Weights of a small audio captioner: encoder patch size 4, 39062 training examples.
Rows from block 2 of the audio encoder of a small audio captioner, named by matrix and row number. Each number is 500 + 25 x the weight over its row's rms, rounded and kept within 0 to 999. All counts start at 0. Numbers have three digits each.
After each channel's rows are labels from the 100 clips, of 14976, where the channel reaches its highest value: "peak in band" is the frequency band that holds the peak; "responds to" is what is common among them. Only what is clearly more common there than usual is listed. The data: synthesised imitations of 52 everyday sounds, one a clip. In brackets: how many of the 100.
# pw: pointwise conv (encoder.blocks.2.pw.weight, 320x320x1x1), inputs 107-213

pw.81:435536507507489471486515499475492527463521467498512537517525461496498470489501490479522472513470545489480459543487490504486513426491485494512492452467541495491481513496477497523490493446444519453499521490521521472533529481527514526511481484466482497524467488439504495529498513526477520501488510498499504494533526492482433
peak in band: 500 to 1000 Hz (32)
responds to: signals (53); siren (30)

pw.227:534532495511464471533512533488486496514498479517496528483503467519497529527546479479493516521532512561490444512520500516474528500487482467535492519493464481534404514501499492491496503486494527476502487505508511494446512545506534501512505499475457453506479528490503517502497506518515493507458485504505506506517509507518496
peak in band: 2000 to 4000 Hz (57)
responds to: signals (54); beeping (51)

pw.146:536518508480509506498540521540465485513472544502479522527525515524519474497526472544492522491457514487500506527526490496501511489523515490493501512503521511550504490475502531509533480479532476543511514474468495502495539455443475511487465520497515503535497469495461536526495507508492567515519498482527471494504529481486533
peak in band: 2000 to 4000 Hz (61)
responds to: signals (67); beeping (59); bird chirping (25)

pw.266:520485518516480488488518507549454496512527523480461483506510526519511475510550478515478521487437523500498500505511514453508515483516500501488502503473488525522454493487494484501513490506518501536499514477477482504469567454461538499481519529519457517523530484479487489548467523499478517476520508504497511507507496482506542
peak in band: 2000 to 4000 Hz (58)
responds to: signals (60); beeping (52)

pw.231:501468480457498503513469485515529512485481463502523429490480499455464465519513490520527481517500481489516461491511506560497528547493520472512515482475488473488463503471498484470513502479525543510502497492507553516457504474477504501512494523509492481496491537523462536529469499521489544538529458530506488483510524503507488
peak in band: 0 to 250 Hz (38)
responds to: clipping (28); text has "clipped" (28)

pw.178:554487467494503541512511509515503498499503557512472477499524485475528491501517517509441511493489481504509518500529479471497486503474509514521509526521515511538553501501477458522521506517497517511516480515543478493504500526496542510503535532515515527520508525522471537561550520531488532475495467459527532464482509518518523
peak in band: 2000 to 4000 Hz (69)
responds to: signals (64); beeping (59); bird chirping (31)

pw.237:494477502475492511512491507513495510488536474491487487537475487490505526516498498424464474514510477482460517537497497473492504495514491512477494478523519478473524493511527505481510493524497486485473440483500481482499454475529494519516501472437457411437472494467471506488484516482507489486461508487480537478497462478461497
peak in band: 4000 to 8000 Hz (68)
responds to: household (58); coin spinning (45)

pw.102:478520522484535481533503502480449474527473478507507485498498476499479527510499504486480502526512517468459497520448495508550474468502479498520476478489534486496478522530487522491505498457515476480521484474477464478504505472523489478487493469460550468490431494532517471488498497489484511508508489480469406546496512510546480
peak in band: 4000 to 8000 Hz (65)
responds to: mains hum (33)

pw.79:492517486521501536490543487541461506514485588474514535532562502498507450473515510508503518501442509455515475507513487490487481492534516485503508490480523462514521467471478491500502473488521498465496507481497491481503531466507513544511512513495508518554513523501521501520507506528492544495492472462530505518460506506510496
peak in band: 2000 to 4000 Hz (51)
responds to: bird chirping (37); beeping (34)

pw.275:465463460503506520475484493469461516475466457447482488489489456489543512512488490437481496471539512514481486527515489480451444501545467481504486488504483528508499486507480500529508525487466495507550490518498509480569487479492485515536485493522490453476497470472543508512536478496492489482435475512493529483520469507467483
peak in band: 250 to 500 Hz (36)
responds to: mains hum (43)

pw.61:475467440544478470508466488510531442467501495530514502478508523501472459502482515510534509529480478460512498529510498526487493480488511490492527497462475492496485460485506444476503499506483488501494487455472493501513451481469484474500511505532500504519511538522489505471488499479507532458586495485452513501501455495497498
peak in band: 250 to 500 Hz (36)
responds to: reverberation (77); text has "room" (77); text has "reverberant" (77); signals (39)

pw.261:502508503463498454512485544487471515504512508497488494533521524500507523494500484479474493482511487506536486509512541484489474517488486494501524506503522493521539491494537491513484525526511462495483489527513487531527534496534511498483514507488487494488499498493466453544526480513463569499450450495536515544557463505510524
peak in band: 1000 to 2000 Hz (43)
responds to: signals (72); beeping (44); siren (28)

pw.286:480518468466513476490477488513507481536481533511481514542522506527500569544500522501464489477530492469481514468462499482498468476451472520447510466550486500458562515517513544457511524466513470547514493527520500482527500497545502447480485527472501509527513477480510487483512460479472511469488491472476491493532530506486520
peak in band: 500 to 1000 Hz (66)
responds to: mains hum (66)

pw.300:524497509501523511456525498546501532486492488502482533526496521511546481504486435474528491532475516500496492511499473511496521491505481515507485506496493507512542498454495464523494471526490525519525495489464497503511510508442522483428502474504524473531489504530516485492489519507483470502496472451506430499511482469503487
peak in band: 4000 to 8000 Hz (57)
responds to: coin spinning (30)

pw.154:503530538442503550528529543499444535459470506493474558482489484513543548497463521488452485466541524516488470495516481447500485459481497499516471505489494522497565471492523526505496522476486464538504499498523513473518525519508488464506480496477486509496509486469480532529511493550468537513478483489558514464485523524500538
peak in band: 2000 to 4000 Hz (50)
responds to: beeping (43); bird chirping (27)

pw.9:498541512527490496471515484555482512539508586467522566535492504548521487512457476497512509496503500474533487530459470453516515480481499531506514453510498488501455489471499482472449487496508497494556520525534524501490509514494512512493553494511469475495474507432510535495506523492543502511431514495519506484469459494461522
peak in band: 4000 to 8000 Hz (74)
responds to: hammering (28)

pw.165:537518507467476484474501524516476499474452530460465540523517508548500446499507489540512504508458519518484503516499521476512513464476523512502468508463514466531531481462485485526498450490518477486523522520523505491534519536464505491499495521484460491516486503472440531512474489532474527567514500472534501505492506506480512
peak in band: 2000 to 4000 Hz (50)
responds to: bird chirping (41); beeping (33)

pw.7:507489521506501485511517483516490515480483426510546490433456455490528531534495493497489506489536519508508464499500483529489513474508496494552497490509443448521469506487487467490503500495481516496495512521506535516501496521486494507482484484478480539494482532480465534490468541492511489473480521511510498523454515539508511
peak in band: 0 to 250 Hz (84)
responds to: rumble (48); clipping (37); text has "clipped" (37)

pw.176:563510516477545524524499532506519521498491517477452491507569543503556443496466532526473495481460483515460470499512466457464470525487514501499515565500492482504470501470581515480507527510524490513473464494510511531512480534472501482498476492474507504502514480541484529493508488556512520482529503484537509484433486518513515
peak in band: 4000 to 8000 Hz (54)
responds to: clipping (35); text has "clipped" (35)

pw.3:513473500484534513486511507477479511499468488488523471474493498526487472471506506520524477481496518509489521469527522521492507487514510483479527530467523515482540499484523473511468508530488526490497502511493484463523485502540496501509500510470481479474529500483503535479488516469460455514499525494490520476509529530522494
peak in band: 0 to 250 Hz (58)
responds to: music (51); drum roll (42)

pw.164:473519478501463510465468470512494542547493499446514539510488431491498497495513494486526520508526522470498510491514515499486504429512483472506505465501525530507502506512479504529431483526433516516523518491487496496560516484526503564499507496533488463509465505496526539510524523492516473504474538511482512535491497510504492
peak in band: 4000 to 8000 Hz (51)
responds to: clipping (30); text has "clipped" (30)

pw.221:465489531497515511519462539525498511460479487521472506467517507504499531490486508519478514500539453537456498454504505504523495495443494492478510489529484513509514483495535531482540479562491498541446491506531536538580465518537497486482492444501523488474509491494485499480527480490508481544475514502496492536512538552501507
peak in band: 1000 to 2000 Hz (58)
responds to: signals (72); siren (70)

pw.191:466456498528512496547490474458479519504466463522514515462466494447483521509461492505505499488523456508510516493486485499482476503484516472497517489533487520474495476510494502473529468498533484515482509446483482519528465450479511514498519504504548459496459480540500489517510504464529476520529489500438490489456509537537517
peak in band: 1000 to 2000 Hz (46); 500 to 1000 Hz (34)
responds to: mains hum (46); signals (45); siren (43)

pw.307:498519538520524482535513497525479488464502471486511514452512501468512456492533475494510486512470538504484471492501472512438505536509499493543472500471514483526484519443508487516462486502506513533466523529482514478554512517481474509496481481464501530498488541504458489473523530514463515519491477530514458554502521497481496
peak in band: 0 to 250 Hz (30)
responds to: clipping (38); text has "clipped" (38)

pw.193:458487523475495467538504494497489506487458476501515463493492518473479491501500514526552491501471536501467503500505500543517473493465477511492477492490534522492542496515465500548519494432519514457519508495486511478519518482506457504528475494485513511513457497475495468530493410490506489473506488539493508505547518520498504
peak in band: 0 to 250 Hz (45)
responds to: clipping (25); text has "clipped" (25)

pw.218:498480491500505505506528505497460525486510475490498479516478516470509501522465472487491498481545498473500529462512496474455455529499520491475509491560476516461515524486490532488499525492534528537519483510464488517508539469478540479494512502513500509454498457484492476565529514489514468508498512485495488508506509482480566
peak in band: 2000 to 4000 Hz (56)
responds to: signals (68); beeping (47)

pw.53:481544477456486502530510507514488502512479524502511510531495496548484507503505507492487553482494490494521493463504498459493468517522526525493509484516459489504466518483478527504492519484521505515533482497538490502450533478455539524483513504506507498503501540504518471529523537479525512477492510477487502513500514493509545
peak in band: 2000 to 4000 Hz (53)
responds to: signals (68); beeping (63)

pw.259:519506480539501505522541513564454484524476522502487550525521513540480491526547473491520538507497493499518502496490483476453512533503530508523525496502482475548529504494502483492481465487540484526498485520524500511512553497474551493490517510478501495524500495492487458522521522485492525497524522475507516487490489462508537
peak in band: 2000 to 4000 Hz (50)
responds to: signals (71); beeping (59)

pw.246:508459512513475517505473447511500505537476464462484545457490491487518480492521519482503478506561536498522502463458477496492531506525488455556500483454530520484486505509500490501453473521485514502478485504528517451505509541528494451480495517458468461491480518517536515498484565520475520509500492500494518557457522549538511
peak in band: 4000 to 8000 Hz (51); 0 to 250 Hz (30)
responds to: clipping (41); text has "clipped" (41); clock ticking (27)

pw.113:501495480500507525470519509509483487513517536495507514514470523471499507488471512509532504505505504421520481462474560516503513492516499510470499505467564489449528496485513487493459517478506513497487478453473464517461515431552478517482488493511464512482522500480527495555489486475511468479476502493504484459552546520522452
peak in band: 4000 to 8000 Hz (83)
responds to: household (40); fire crackling (28)